Weights of a small image classifier.
Training: adamw at rate 0.0013, 10400 steps, held-out accuracy 96%.
Rows from block 4, named by matrix and row number. Rows with one number belong to one neuron. Each number is 128 + 24 x the weight over its row's rms, rounded and kept within 0 to 255. All counts start at 0. Numbers have three digits each. After the name is the row's rms in percent of the matrix's.
# fc1: MLP up (model.blocks.4.mlp.fc1.weight, 512x128), inputs 64-127
# fc2: MLP down (model.blocks.4.mlp.fc2.weight, 128x512, transposed), outputs 64-127
fc1.54 175:128127124127128129110128128151129128102128128128126128170129128125128124128129123145129128128128127128128128112128128128128129104153131129129127113128161132128128144128158127129123128127142126
fc2.54 121:128128127187130128078128128139140131001128093128124128130130128129131131128163128128129128125128142128126128112128122129096128106122131128240131130128128137125128143073138128127128131130127128
fc1.58 130:128132128126069127128171127128128127128130129127130128128128128142130128128126127129129128112128129128129126128128122128128129128134124127129127126174127110128170128128128127129128143152128128
fc2.58 021:135125131125133166128128129145126121107131124114123114128150105127124112128122127130118121179143105119129144153137130131138122143125129119128126123124153190018128081128122091152096118142129124
fc1.64 037:128128128131128130128130128128128131123128128150127255128124128129128128128129128128128128129129128129128127128128128129126127128127128127128129129128128129126128128128127128129128128128128127
fc2.64 007:070053128173135157154128187094133130093142096168104131130114131171109103129157128104115128139174125131107164157120134114134119126125163137129128152213128199123093128128130128127128148133140128
fc1.67 166:128128128129129179127129131128128128126128128177128128128130128129128126125128128128128126128128128128090129140129129128130129132128137128128128132128136085126128110128149166129162158155128127
fc2.67 115:129128131128126128129205129128132122102129129125129129129133137113129127131127110128120128132145128126130128119132099128129116129128129127255125122126128161127137128128128065152043128129131127
fc1.70 183:126128134137128158128128255128132128100128128128129221163128128130203128128128128128128117128128128128117128128128128128128128128128141128128109144128255128128128099128128128126128129147128129
fc2.70 067:127128132126122128127118128128138128089123129129134070136128128255128126132128129157127127126128121130046129126128075206130129128130138112128125128128134127128128128139130128127129130130136125
fc1.75 068:128128128128128128128128128128128128128128128128128128128128128128128128128128128000128128114128128128085144128128128127128128128128128128128128128128128128128128128128128236121128140130128128
fc2.75 006:128122117129131139124129122118128128155128128128129157062106131079119126128140128071124124121130138127128137129128133061229133136128125129117132119143128126106125131132135128128131128198128124
fc1.79 164:128134128128127128129128128128132128127127130129128128128128129136146129128128127128126128128132174128128128128128128128128127128128126128128128174128128128139128128128128255077147128128128135
fc2.79 125:129128128128128128171127129127128127128128125126131153129129128130128128130128127128128128128122128128128128130130121128127128128127128128128128128128036114132187128126126128128129128132082128
fc1.81 105:128129129128148162128128128129128128128089130128207129134129128128128128128128131129170128128130128128128128128129017128128125128129129127128128128128131128123180034129128128000128128128128127
fc2.81 032:043120128119141147160128123123128128179128138128153129148128128143126128128128128127121127128135127128117132168131126128134126129126129128116128144126128129189128096128128129128130128131120128
fc1.84 063:128128128128128128128255128065128128127129128128187128127129128128128128128128128128128123128128128128128128128128082128128128128128128128128128128128128129127128128128128127129128201128129127
fc2.84 006:133134128128120129129130124147129130126103130124137129110255126141138129128134128131128119120117129133112130123128118192129131125131128124115128145134130119126126128128128128128130130128130126
fc1.88 056:128128135128128129128128132128145128127128127128255128130128127127128128128128128128128113128134128128128128128128107122137128128128128128128128128164128127128128128128128128128128128128128123
fc2.88 007:127165122127127119120128104174128131113105143114126122104205128101138131128131128157158129128135128151125116125127105147125143093152128132135128097107158137122145135128128125149121128128129118
fc1.90 076:128128128128128128128128128095128128128044128128128128129128128128128128128128174128128128128128128128126128127128062128128128128128049128128128171128143049128137129128141128128128193128128128
fc2.90 006:136126139128128130123128117130128128117156127128127128126179127118144127128127128141129127128117141138118127000129100137130125131134129123187126098099128151126092125128128125131115133110134127
fc1.91 083:127128129134127128128128211128128128128128127128128129127156127129129128128129129128128128128127129128127128128128114129128128127128128128128128129128128004128128128128128134128128134128128132
fc2.91 010:133255132116128105140126130111128128130127175128176128171142128128131128126126128140128128118124255127125093125133103128126123147154126123131128127123118108167135126127129128106134128132101132
fc1.93 095:129130127128128125128128127128128128128126129128128128128127129128128129128159209128129128128128127128128126130128125128126128127128127128128128129128127129128130128128128255129128192128128234
fc2.93 015:128132128125127133127128123159128128127096129128125128171129128119128128128131128255128128128128129135131128116128116151128130121136128128140128120127131128127126131128130122130126130121134125
fc1.95 186:141128128127074202128130127134128128128128128125128128127133128128135128118129128043128125128129128128054128083170128075222128129154130127128128126127255071128130127124169128128132128128128128
fc2.95 172:039128128128129128128129128130133129156127128163143128128128128128125130141129130128128128125128128129125128129041126128128130124128118202128130128129128113255122132115130146099146133129122141
fc1.99 111:129122123128132129129128128056130129120129126126127128121128127130128127127139155128127128120110127130035137129128128129127128128125129119130132129128128128116129127128127127129128138127128123
fc2.99 032:082055128123136137128128127172130128128120123207128130115130119126127119127165130131124129107134120137117149127123122152141130127120141196110127124152140123151071127134130125124141164128128122
fc1.100 108:126126128125129128128126126128129128128114128129128128127128128128128128128129128129128128126131128128000129122126121129126126128127128131129128126128128128127128133128129128128128134128130128
fc2.100 024:128065125134128176128130127130129129118136121148128137062165118035126117125171128128124121124250127128070210118130158121152130129129129130121128123185128128127101106131133125128128148129134126
fc1.101 070:128129128127128127128128125092128128128102134128127128127130128128130129128129126132127128130128128128129128128128128130128126128128128127128127128128130129125128126137127127129236126128128123
fc2.101 015:126104128128174139228129112071128128128143124128130129012120128116072116128140129114111129130142123125130144190131134101136128144099128128062129133138124154128126123128126131129130133129089124
fc1.102 207:128128130122127128127127127128128120128128130128128143128134128124129120127124127128127113113128130128131158127128000128128128135129128127128148128128133127128138128151128128128128255128128128
fc2.102 154:137128127128128128128128128127132128034123127127128139128129137128128127130128128128174128156128128128126130115131127128128128128128128128255128128122128142089128127132128128128128136128132127
fc1.104 075:128128127130128127128128127130128128131125131128128128127127128128128129128128128128128128128128128130128128128128095000128128127128127128128000128146128022129128129128130129128128128150128147
fc2.104 016:165148128136066130117128131128127129144128151118129128127129128250126138128113128128126125128088135125125130131142134255148128148128125087127127128122132132126118124128128128131117107130129128
fc1.107 220:122128128131128128128099209128118180128154128132127127125127127140131128132130128129128129082129128131128128130121047131126121127128128145125128128137128137167125129128128128111136238147129140
fc2.107 220:215128129127128128128127129128128128128125128128139127128128128128129128128127128098128112128128128128086128128241128127128128128128128123128127128035127151128189128128128128128128128128128139
fc1.108 139:126154128129128128128129128128195128135130128129128127207127122128128128087128137127128129128128128129105128128126023129151129126127127149126128128130128128132125129128128128062128130179128159
fc2.108 108:128129194128125125128128069169128141132117189128136120129128119131128166138126121128128128129128181137128127128128128192128127120134128128126110128127141127129126136127129123128128128128128126
fc1.116 243:128129149128128128128130128128131167123038128192151128255129140152128129128128132104128128087149125128117131128148121127128128128129141114128128128128132077134132128129128128116128128128128133
fc2.116 459:128128128128128128128130128111130128184194128090128130007128126127128128131128128129128128128127193128128128128128128128128128128128077128128128127127120143128128128128128128160128128128128127
fc1.119 131:128120128126138142128128131129128128127134115127125130128128127240118125124128128128125128091136116128127141130128129126255129130122092128127128114129136115127127125128127124129128127179128123
fc2.119 047:076137128127123110074128128140128131192092201173146128182113128128128132128126130128128128112121128127130071129108149128133128098125128221116128108128165111191111176128128144108134130145124139
fc1.121 255:128128126128128128127130127128147131128065127213134129255129129149132128130130198128129128084128091128101131128129128127135128127128153129127128128128133072149131128128129128061128128128077139
fc2.121 476:157150128128128117128133115128129128139128145070128129027128120120128128151128128128128120128127169128128128128128128128128128128128038116128128128098129143128128128122128128205128111128128125
fc1.124 192:128128129128128167128128128128076127126129157148128128128131129128128128128128128128128128128129128128128128127128000128128126188128129128212122125128144128126168128130128128129161227133130128
fc2.124 190:240128128127128128132128128127128128055123128119089128128129138127128127130128128120128127231183128128128129128143128119128128128127128127156128128121128162075137127134128128143061129126128122
fc1.125 222:128128128128162133128128128129128128072128128139128128128128128128128128128152128128128024128149128128128128128150128020128155128128131128127128128128128128128128128156128128128128128128128128
fc2.125 186:128123115128136131128178128123135127030128109128128186120132135127126126171149128128125108129131128129128137128131128116129128128122129128128167126130129158128137123129128126131130130128128128
fc1.128 125:127128125128132143127128082131128129128123131128128128128127128121129113128175128131131081128128128129128128128127123131126131123129125128128129128128128128128130128128129128128128159127128206
fc2.128 061:128130128151123128113128132131129126128129128131128128129131128073136127128128128146240218128117129128128128102127123112097154128128128128129128058131131121127156129128128128128121128117128128
fc1.129 072:133131153136059127128131129129129126121129128050125128127128121130141128128120125141137128128127136127129125014129014135135139129137127123139127128119128131120129132125128125133128128128130119
fc2.129 067:097115133101144175122129125129135126075128128132129128128132134112083107128255128132127085127130129132124150126128074122139125129131202128129126107128135128090127123128132125141127132138144092
fc1.131 246:128128127130128128128134127129190134128095126221131129208128128129128130130131137115128128124128041129092128128129128128132133127129140128127128129128142066159128128128128129069128128136104153
fc2.131 439:160128121128128128128131093128129128131128137075128129003128124106128128129128128128128121128127167128128128129131128128128128128128045114128128128110129144128129126128128128210128100128128108
fc1.132 179:127114148128128135128128128130124128128128129133126128128128127128125128118128126139128128130185124128131134128128118128128128135175132128118127128128241093072125128149128127128137148153128107
fc2.132 277:128255128128128128128128128128128128128122128119146128128128133128128130128128128120131128128128128128128024128129128128128128128128128096128128128116122128128167128128128128128128129129128128
fc1.136 196:128122174128127129129128128128127128168129126126128127127104126128081128131127151054127128128125111128096128132179124128255128155128126128127127128128064129128126124129126128128128127149124128
fc2.136 182:128128128148128125135128160052138129128128128128128128128051128128128130082128128112129129121125154128123128129128060127128128127127128128129132167128127127128129127106128160128128128134125130
fc1.140 063:131131128128128130128130128128128127124129129124128129128133128128132120128127128129128128131131129127124126129133128129128128131127131124128128128128131129126130124128128126131175126125128255
fc2.140 016:114039126129123188117135134115127128140127128163159140131126159129083114134147129122100121128154100126128206128149164117181125158129150126072128131166151129091116121153128128123131137144157129
fc1.142 062:127127128128130128128133172128185130128128127132255129246129127136128128113171130128127128128128128128093129130128124131128128125128130128128128129128133074134127127128128128128127134128121132
fc2.142 064:136213128128138074129129128128128129126128153078130128108128128129128128128128128128128128128128134127128125129130128128127123128113126113131128128000128136128182128128128129255129128128127128
fc1.148 164:130130142154128127128128128129129050128128128129134129130140141178128128125128128125128128128128128115128128126132127118128128128129127129131129127152128128128131129128128128094126129128128127
fc2.148 128:137130128128127125127127128128128128129127130128128128128128128128129129128126128128128129128128128128128128127154128128128128128130128128157127124119128128130152129128128129163128128131128128
fc1.150 165:128191128128128125134128127128147154124128086128128128128128128135130130127128127128128128128128128127128127129127053134128128120128128128128139133127127128128178128125127127127128128128128128
fc2.150 159:128128128128128131126128128133132128092126128128131127128128115128128128128128125136136023133122169128106128128128075177135137116129128126129128125128128127098129128128128127154121128128128127
fc1.152 137:126126128131128128126125128128128142128082128167128128125127127151130129136134129129128128128113128129128115128126116141128128126127126131125131152131128128128141128128128130125129247146128130
fc2.152 119:147128130128120127128125169129127116130128130128130127128147128092129131128127124128127128127075128127134128101129128128128127129131124122128126117128128120130128131129140128127131127130130128
fc1.161 201:102128145128128149129128128128127128127128128128128128128128124128128127106128093132126112034129128128105167128128128128129128128161128128128128128120128128128128112162127128128128128128128128
fc2.161 092:128129128128129128127113124128136131089121127035131125103128081141158125128150130146128128125129126145124129129128106255130140128127130128128128128128132128119130128128128128127136148128127126
fc1.163 131:128128129128128130127128135128133128046127127127128130128128128126127124087128128114128128128131128128122200128128130127139129134128138128128127126128173038127128128129128128131137214128128127
fc2.163 092:123126130126124129127193130129149127128128128135134145131130136126128126129135128129124127128153128129120130115128114118130120130150131143128125026129136189128124128128140126127128255134138128
fc1.169 102:130128128127128155127159128131127177127129131132128128127193128128135127128173128131128124129129127128128128128130060047202128129130128125127128128128130129126181123167127126130128127137130126
fc2.169 025:025128126126139148088128102152131131114128124132131127124133128126127128128156129153139111125131126158113130129124089129129185088126130225130133110128141117141128128126129131126135155120128123
fc1.170 104:139131125107129127127128127123127113129128182125236127128128173120128128130123122132136129132136134127134126128129131128123129128128128117132128127120158094126131129128142128134131126124128128
fc2.170 098:127125129144128128131121149084128128166128127130139127135128130128089128131128128111118128124129123127124129130129128122134119135128129128121128140139127125129122127134113159116135129255127159
fc1.177 272:128093127128128128128128127129151137128078128210209178255128129129128129128131159127128128119129128128085154128130128126135128126128152128127128129107128063148135127128156128119128128140124139
fc2.177 474:151128124128128128128136117128129128128128128094128129000128118124128128130128127129128122128127170128128128128128128128128128128128047127128128128109129148128128128121128128186128123128128125
fc1.178 144:128128126129127129128137128128130128020128051128128129128128129238128128119140152096127128127130128128059128128128128127129128128128128126128129128130167128128128130128128128128199135128128178
fc2.178 114:091107126127128130125127129129131128128127111130132135129128128128127128088143134128128126084129125129127129128126127128130128125128136175127128127130132128132126130129142129127129150132134127
fc1.186 190:128128128128128128129128128129128128128128129128128128191128128139180128136128128128128128128128128096128128128128030128128128128128128128128129132134127128129128128128128128057128128128053217
fc2.186 149:128143128127128128128128120140133128128120155128129128086128128123128140129127103132131098137124144128128128128129121144128143118130128105187127082054128127128130129129129128192128127130093128
fc1.187 235:114160128112100128128112128129128128143127154128128131128113147116115136128128128128128128110126121134127128118123085128130128128215006129107121092162129128138128136129142128128127128181131115
fc2.187 309:128128128135165129163127136117128129056128103128131127128130128131128128127127229128128121114126128111126128169128125128128128134055128128140128169128117124097128051130066133128128128142115128
fc1.189 041:128128128128128160128128128128128128128128127128128128128128128131128128128128128128128128128128128128000128128128128128128128128128128134220128131128128128016128128128128167128128128167128128
fc2.189 006:121123161128129132126128145255128128129138125130128128151127127137128124128131128131128128128123129126128128128125128177129128128128128157129128120128147128151049125128128128110128130130128128
fc1.190 159:127118128128129152128127201112128128082128090128127127130128118128134127127123127129128129129105128128129149128127129128191128129064133133128128128142213000128127128128128127110128132128128152
fc2.190 107:122128128125128128128132134128150103128128126244130130237175142128127122128127128128127128128128079101128128128128127117128119129119141148128127128131129124128127128128128128113125134128128128
fc1.191 264:128111128128126137127127128129128128128128128134128127128128151128128128088128128128128128128129129128128184125128128118238128128166131128128116128128134000128128128128133128128128161129129128
fc2.191 185:047079132123048168110127129128128128146129128133155127131129117128128128128127137128125118101123128128127145126124127125175126139130129131106119099129131121128075128129128127114191144138131128
fc1.203 141:128125128125128119128128180128128128114128128128255128123128128129128128128128128128128127093128152128127129129138128128128162128128000128128054130128129128128128128128128154128130128128128128
fc2.203 038:110099128144128127125128128128122128128129099129128128120126128128128119128134128128128128128140148132126129120127246128130128126128128139129128128132128128130106144128128135129134139160131128
fc1.209 077:128128128128128128128128158128128208128105128128131128128129128157128128128128128128128128128128128128128135053128128129190128128128128128128128128128222119128128128128128233128128128155128128
fc2.209 008:115107129128127129128128130126128128129128128140129128124129128128128128128124128140127127128128140126136128124121129142132122132128128146127128112127128128128102136128128128128128130128128128
fc1.211 052:128130128128128128129128130120128126128131127127127127129128127127182128128127128122128129128056127128010128128127129128129128129128128128128127128128128000128146128128128126128128126128128130
fc2.211 008:096132130123128130125128134117131127130134128161135128168159122161131128128125128168129125126067134125109126143119128167131128128065139161129128130124133117164103051128127131101128142128109132
fc1.212 207:128116129128128171128080180120143128114128128137128128130128128153129128128140128129127128128129128128128128128128128129127128131128135128128128186114179128128128078128127128120129245128128128
fc2.212 176:118128128128165129154135129154184128036065128130130139129138127129132127128225128146128128139156126140118128128128048165128132099128140130128128128128154142127127128117137119127125162128128128
fc1.216 120:128128128157128128147128128128128128128092128128128128129153175145128128128128128128128079128128127126000128043128128126173125135128128129128128127128128010128129128128128128128128128128128128
fc2.216 015:126129130131128134096129106160129128127126128129140128103134115127132128128140128129131109127113150128128139117128128134059127080127132133255128122130130127129124123128129127125134151126129111
fc1.220 169:128131130136128116129128128116132128124128129186128128128129128135129128127129196128124116128130137128052128128129127128128127128128127128237128140129128128229127123128128171127131130129094131
fc2.220 093:129130128118128104143127128128127128130128129125128127159129129128128136131123123127128137132061127105132128128128129127127127128127124129128128128127078116139255133126128127128129125129089128
fc1.223 029:128127127129128129128128128128128128128128127128128127127127128163128128128129128128128128128128127128128129129128128128255129128167128128128128128128129105127128128128128127128128128128128127
fc2.223 006:107126128127127129037128129128128128226122128134131128142122128140128128128128128128128128126127128128131128147123162130131129128128128135112128133129129121225082175128128129117129129129125129
fc1.227 188:132173128128128128129192128128128133127128128126128129128129127187229088129109155094128113128140078128118128128228032128165127132127139123136128139121128129127137095107128127128128127128128128
fc2.227 231:008128128128128134127128128128128128128128128130143129128128128128128128128131128128128127117129125128125130128095124128129128128129129152123128128199128087248127128155130128124133144132128124
fc1.237 187:128144128204128128154162128128138136119128128129128128128128128158157128128129128128128128128128128128128128128128128128128128128128128129128172132128123128175128127128128255128128153128128175
fc2.237 103:128150129123127125128128129128128063094128129113133127129139128121128132128128116128128088132104251128128128119129078127128127129130127127183128106127128118045160129128129128166124128129128118
fc1.239 186:128128169128128134116118183128137128095128128128128128193128089203168128128138128128128060128128128128128128128128121128131128128128131094118128128129255128128128095129128128119128128128128128
fc2.239 122:128127132132123128128127130128136128084124134128131128129128122221132128129129125128128128136127128134128129128128051255129129128128159079126128130131138139074127128132129128125121128129129128
fc1.242 233:128128127128128158128129121129128128115127128128128129128128233122128091127139128128136125128128128128128128130128128128125129128128128128127211128143129128128134128129128128128128255128128128
fc2.242 191:156128085130128129127174128125133128020128117128060174128132141128128126153131128128127128136128136127128129128130128118129128129128129128255128128128129178116180127133128126156128130129131128
fc1.252 181:127127128128128128128128128128128145099128127157128127127128127145128128128142130128135107128126135128123128129128092130128128124128127129126152183131128128128126128128128255125128141128128137
fc2.252 125:147162143128121127128126128133127124129128141095139127129141128128128139128127116128128109128066129128132127116148126128149128128136127094128126111128128119096151131128134128150127127129128128
fc1.253 167:128131116128129128128133125126128133130099128170129131220148132130128128144114139126128128127129125125074125130131128126125129127128128128128160131119162009140132127131128129128127128167112130
fc2.253 216:130230128128128091127160084128132129128128182110129128056128127081128128148128128128130128128129135128128057128129128132122128126128077114128128126025130136128152128128128128233128128128128128
fc1.255 189:177128127128128129135129185123127127124105128121127162205183128127150125129106128128128128129128127127129128128151129128128128155127128127128128128128098128123139127133128127133128126126128128
fc2.255 189:068128128128128128128129050128128130212128128129147129080127129128128128149128133128102128119130127129118128128127127128129129128129115220128128128146128128175113129128129145128134130129128115
fc1.259 097:128128128128128128128128128128128128128128128181128128128128128128128126128128128128128128128128128128128128128128129128128128128128128128128128128128128128203236126128128128128128176196128128
fc2.259 006:141125132131128128129128168092128128137131129118144128141209129126128128128127128124121128125137126128123126125177128127163094131110126124124128129141128126126128132128128129123132128156129128
fc1.260 220:109128110128133098112129128128133128128095128126128128128127127127128128128231119150209128128113129172130128153127128130128149096128120128128151125048181128128133153117194133128129128128127128
fc2.260 354:128128128128128128105128137128141063059128128128073128128134128107128128127128128143180128121125128128126128115099127127128199120128190128132129120128128128128128133129134063128128128131130128
fc1.262 105:128126128128129129128128128123128128128128128128127130127128128128128128128129128128128128128128128128128255129128128128128128128127128128128129128042128128133128128128128128128147128128128206
fc2.262 008:101121127123131103082122121128128128142130126167136127127077127155129127128128128128128142122132125127125126136090132134128128125126122157132128134122123112200101207128128140106133140129125128
fc1.265 154:142128128128128128133147128128140128128020128163136166198183129131128128128128128127127114127129128128128128128144048127128118128128176073115129134128146128129145116128128129128128128128128142
fc2.265 210:035109128128128129128130130125128128166172127176137129165127130129112126170128129127128127126164128127127128129104128127128128129128133229128128129135128128135094128128128130124128128134128128
fc1.268 158:134132128141067127128129128131127128120122128124126124128127128128143130126086123128130128128128122127130124122125000128128128128127127123171129108126126128127142139127131128129128128128135123
fc2.268 201:130129130123129145114128128128145128128106129062143127128203128122129127125161128148127035115075131128111128131143112129129137126127171113161136128123128119128143078129128135163149128158128108
fc1.269 047:127128128128128128128128130128127129127133128128128128127128128130128128129129128129128128128128128128129128127127000129166128128127128129128128127128127131127128129128129255128127129128129128
fc2.269 009:146129145128128140123128132129128127141128156088129128120229127127132124128128128132112096128114129128129128118158128137135126131134128085126125124126128126128127118128128129138140125128139127
fc1.270 083:129129188128128128131128127129128127128126130127128128130132128128128128128128128128128128124128128127127128128131128129128126128128128125128128128128128129126128121128127127130128124128128127
fc2.270 011:126005128127131255137139133112128129117127128145162129134162128131128102128147128128108108122141132129102161146131119135151124161127147126127129137140132128124122077128128130126130132139128128
fc1.271 138:188130124127128128128128127129127127132126132128154128255128165126127151129128126122128130083148125128130127127181107128127127126129128128126128125128128127139129129129128154128129127128033127
fc2.271 159:128039128128128136128084129128128132133139113129139128097128097132128128129128134128089129128129126128123229157128180131128128128094128128063130135172129128132090128128127133126128128131126128
fc1.272 095:129130128125130128079130128128127128126190128125125255123131128128129123129128138120128084131128130127129127127131128073164128129128118128128129127127126131125130123126127126130122126218129128
fc2.272 062:072128120129128128086131121128128154128058150255132158131121130128126137128135128127138128128129136150119131129128128126128133112129129128128132130146138129158128139126128138128138137130128132
fc1.273 152:131133129129127126128128142128125128130128128126128150128199141128129129129127128122129129128127128128129125077128126128127128128128126128128128128128126128217128129128168128128128128128127130
fc2.273 066:147129128131127070127127128125143127139098152081170134128128136123128140129167124126128128090127129130076128127153055124131128127130129091125131128130127122193141137131131144132128127129128133
fc1.275 104:128128128128128128128128128128222128128128128128128128129128128128132128128128128128128128128128128128107128128128128128128161128128128128128128128128128128128128128128128128128128176128128128
fc2.275 015:127127129127128130128128129135128128126129127128000128129133128126128127128128128130128127128128128128128128123124128128129128128135128128129128123128129128125127128128128128255128128128128127
fc1.276 048:129129134128128128127129132125128128134128129125128128128127128128128128128127128128129128128128128167128128127129090000127128128128127126129129127127128115128128129128128128128157128129128128
fc2.276 010:119125128198142127128128119112128139115119130154125113128049128174125128128128127124140126128132124140089135152125123133102141100120128128147140186127128156128128131126128150125131133139123139
fc1.285 030:128128128128119126128128241128128128128029128128128128128128130128128128128126128127128129128129125128129127123128000068127126128128128128129128128128128128169130130128129128128128128128128111
fc2.285 005:125132128087129134128128102181128130127126141117128128129127128100132128128102128204145127128117128132126125079152061133127135126186125092145128028074129130129128126128128128129128130110128114
fc1.286 076:128128128129128128128128160128135128122128128128207128138128128129128128128128128129128128128136128128128128128151125129128128128128128128128128129128128128220210127128128128128128128128128128
fc2.286 020:128136127128130124183128121128128128128130130125128128123142128128128129128126128128111128185255129128129126135149128129000041128092128128128128119124128130128194112128128128131127127128102128
fc1.291 118:128109128127128128129128137128129128128128128221128131136135129126127128128128236126125113128128127128128128128128129126128127128128131128128128127128155127129128127128126255128130204128128128
fc2.291 038:128128115127131124136128000169129129132018128114135130128128129128129255128128128125127129128129128127131128136128128129128129119128129128125130126128128126148126128128128128126128128128121128
fc1.292 199:128186128120092128128128127131128128128128162128128162128128204100125128124128128128138128096128128128103128127128091128128128126156128128128128122132128128128128145128154128129125128140128124
fc2.292 181:128128128136161129131127130119130129097128110050133127129182128130128128128138186128128013109106128127104128148128120128128128128043132113189133149128126123130128084129125135127128128168121129
fc1.297 219:127128128128126128129129128128130255129126129127134128127126127155127129130128136027128128114125085157084127134127128130172128126138124127127128128153128129177126129130128129128128128188125128
fc2.297 184:144128128128128127208128136032128136128128128118132128128139128137128123091128132124128107108128128128113128129147087128129046128128128106128129196128128128128128079134128133127128128130127128
fc1.302 069:128128135129128176150128129128128088128064127128128147128128127214128128128128128119201128128127128128000128128128118128128128128128128128128128128128128128128128128128128251128128128128128128
fc2.302 005:079127116080128127119128127140128089132129131168124128186126134047115120128131128137128129128131107134138130098113128095136134122140164139128127095127140124136124138129132094130128132129138116
fc1.303 191:129128127128128128128133129129128135128130100128128128128096128128128128133128129088129128128126127128125128084128038127160128107158128127128129128128127137128128128128162127128126255128128176
fc2.303 240:128128128128128128128128129135126128012128128128119128128134128152128128128126130128131128128127128127128128128128127128128128129129128128148128128128128127128128117131120128128000128020128128
fc1.308 133:129128128128128147128128130128128128127129130138128128128128129125127123128172128128133128128128128128128128128128056127127192129127128129129128126128150128127136129168164128128126252127128128
fc2.308 130:129128127128128128127172127128129128056126128128128141126128196109128128131129128128129128200165128128128128096129128110128128128178129128172128124128128240031144128128128128145065137125140128
fc1.315 093:128128128128128128128128129128128128128129128128128128128128128150128128128128128128128128128128128128047128039109128128188128128128128128128128128128128128128128128255128128128222128145128128
fc2.315 005:065000128127127189126128128135128128101128123239128128140126128146128128128128128134128128128128128128123185128127123137138130131143136131127128127128130128106059116128128128121128148128128127
fc1.326 103:130127130128128194028128128128126128091129155127127128126128128128128127126128128128128120000129127127128129128129000129128126132128124125128128128129141128125128127128128127128178128128130126
fc2.326 045:126129136126131136127122126128130129094132087121130128128151128125159109128130128208130126128130128128124130081133106132128135128125134138133118117125132120099128127128128130128131157125199122
fc1.327 081:131129128123128127128128127128192130109127128127128128127128128128128128039155129015128128000073128128126128128128129129126128128128128128128063128128127129131128127128127128129128127128127128
fc2.327 006:126120128128130132134128179109129128232135136126134128127128128127122116128132128103106128115131140119113136132125127106182112143126122132101128141175129085130121136130128132125130133163128131
fc1.338 106:128127126128036128130128128036128133128126128132128165129127128129128128059128128128122129128142128130102129128125128128128123128128128128128128141128128103133125126128127255124128129128128128
fc2.338 094:129128130124134128184128130128129122126128129128100128130140128128129128128128120128127127132079176127128128128129116185128127128128128128129127121127104126129129128128128118128116128128127128
fc1.354 047:128127129135128193127128132126128128125129214194127128128128126130129128128128128131128128130128129128130129127128128131127128129126129126128128130128129128121127128128128128128128128128131128
fc2.354 009:130115163130129157173128238041129106115130087126123128226144123210146112128126128137093127128126134120125128141134108156132104152076146127135126156136128128121097082128128127106118130123118128
fc1.358 092:129129128128128129128128128128128128199129128127229128127128128253128128128132255128128128085128128128109128128130089093129128128128128127128128128128128128128128127128128128128128180128128128
fc2.358 011:108123126127126132120127128129127128139129127145128129122132128101126125128133128129126125120133128128128133125129128114155130131128125129097128000135137126127112128128129127129129134137135128
fc1.362 032:128128126128128127127128129127127132128128128129255127126120128129128128129127128125128134130129122130128126130126131126126129128128129129126128128131128130130128137128129128073129126128128128
fc2.362 005:116121128130117110127129060142129127114087132136125128091122119145159141128155128162173128124127141141129122122112118239129157047127128138128128128130149099141110151128132125125129136129135129
fc1.365 074:128129128128128127129135126077128128128050129128128128172255130128129128128128128128165128129143128128129128128147128128127127128128128125190128128122129128124132126128128153130129127168128128
fc2.365 013:127101129126138173153128184070128127129145077115150128128126137128109082128128128061086128113140124100128145150127127111159126194118128128127130153165124127128127102128128129129127128202124128
fc1.367 215:128128128128049128128128127129128128128124129230151128128128128128160128128129128129128128128128189128128128128128098128128128127128125124128128128128189117128128128128128133063148128128128120
fc2.367 121:140128132128107128128128128128127128170128128098129105128128126131135128129101128129128127122100128124128128128131127128131128136128051118127126128128128131174128128127128128128194128128132146
fc1.368 045:128129128128129128128129128128197128117022128128128174126128128124129126128128128128128127072129151128117130128128126128130129128128128128130128128128128128125128128128150128129128132128129127
fc2.368 015:015100128125131178143128115133132128125128127140128131133168128117127124128137128127124122125129128126119169085129127118139116129136142221133127096129126128130127117128129125125128142128134127
fc1.382 082:127128128128128128128128128128128128138128128128132128128128128127127128077128128128128129128128128128128128128128000128128128169128123128128128127128255128128128129175128128128128128128128128
fc2.382 012:126128128129127127128128120135128128128128130128128128107128128122128129128131128151130129128128131129128126095129122133128128126130123130129128112128129129120110128128128128132126136128149127
fc1.383 104:128128128128128185128128128128128128128128128128128128123128151128128128128128128128128128128128128128128128128128128104128128128128128128128128130128137120128128128128128214080128128128128128
fc2.383 011:127126000128128122128128128125128128123128128129128128139125128136128128128128128128128128128128129129128128128128129130129128128129128128128128138128128129128127127128128128128000128128128128
fc1.387 091:127128126128128128128128128128129128128128130129128178128128128128128128071131128129128128128128128128128128128128009130127128128128129129128129122129129128128128129128129238128128180128128128
fc2.387 015:122086130119127182131129141129129128145128129130128128126175127061126123128131128129122103128128129090125185125154130014190118147138131128095125126180130130108110102128128126129128130121131127
fc1.393 146:144129128137128180131203148128128128105128120126163128128131128228228128130126175127129118128126127127128127128156128097127141128127128073165221138124127129128134127124124128130128127128127128
fc2.393 196:124128128127128128126128128128128127131128128130128128128128128128117128128129128128128130127128128129128128126120127128129128128129129164127128066236129109190128131130147128128128133131129127
fc1.394 073:128128131128098136128128144126133125128127128128255128136128128128128128128128128128128128128255128128129128128128091128141128128128128128128128128128128128128128127128127128128128128133128128
fc2.394 009:159131128181128124128128149044129128130121128128128128134128128129127131128122128098128127128126129124127126171135186110128127127062129123128128207127128128125130103128128128128128128130123132
fc1.395 188:129130128128127127118166128128130128128004129128128128128076128127128129127127126128141124128115128148128128127128116128128132128162128137128127127121184128127255128077207128128128163133129127
fc2.395 178:129128128128128128128128139128128128128128128115131129128170129128128128127128128128128118108122128128101128110128124127128128128128128128158128128128128125130128128129130128127128128147128128
fc1.418 108:128128128128128128128128128128128128128128128128128177128128128128160128128128128128128068000129128129128128128128128128128128128128128128128128128128128000128128128128128128119128135128128128
fc2.418 006:128131137129127128039128131127128128132069132132128128161134120145149128128097128141136122122065128127168111125134135149126152128128128121130127090121140114134129128128128128127135128129127130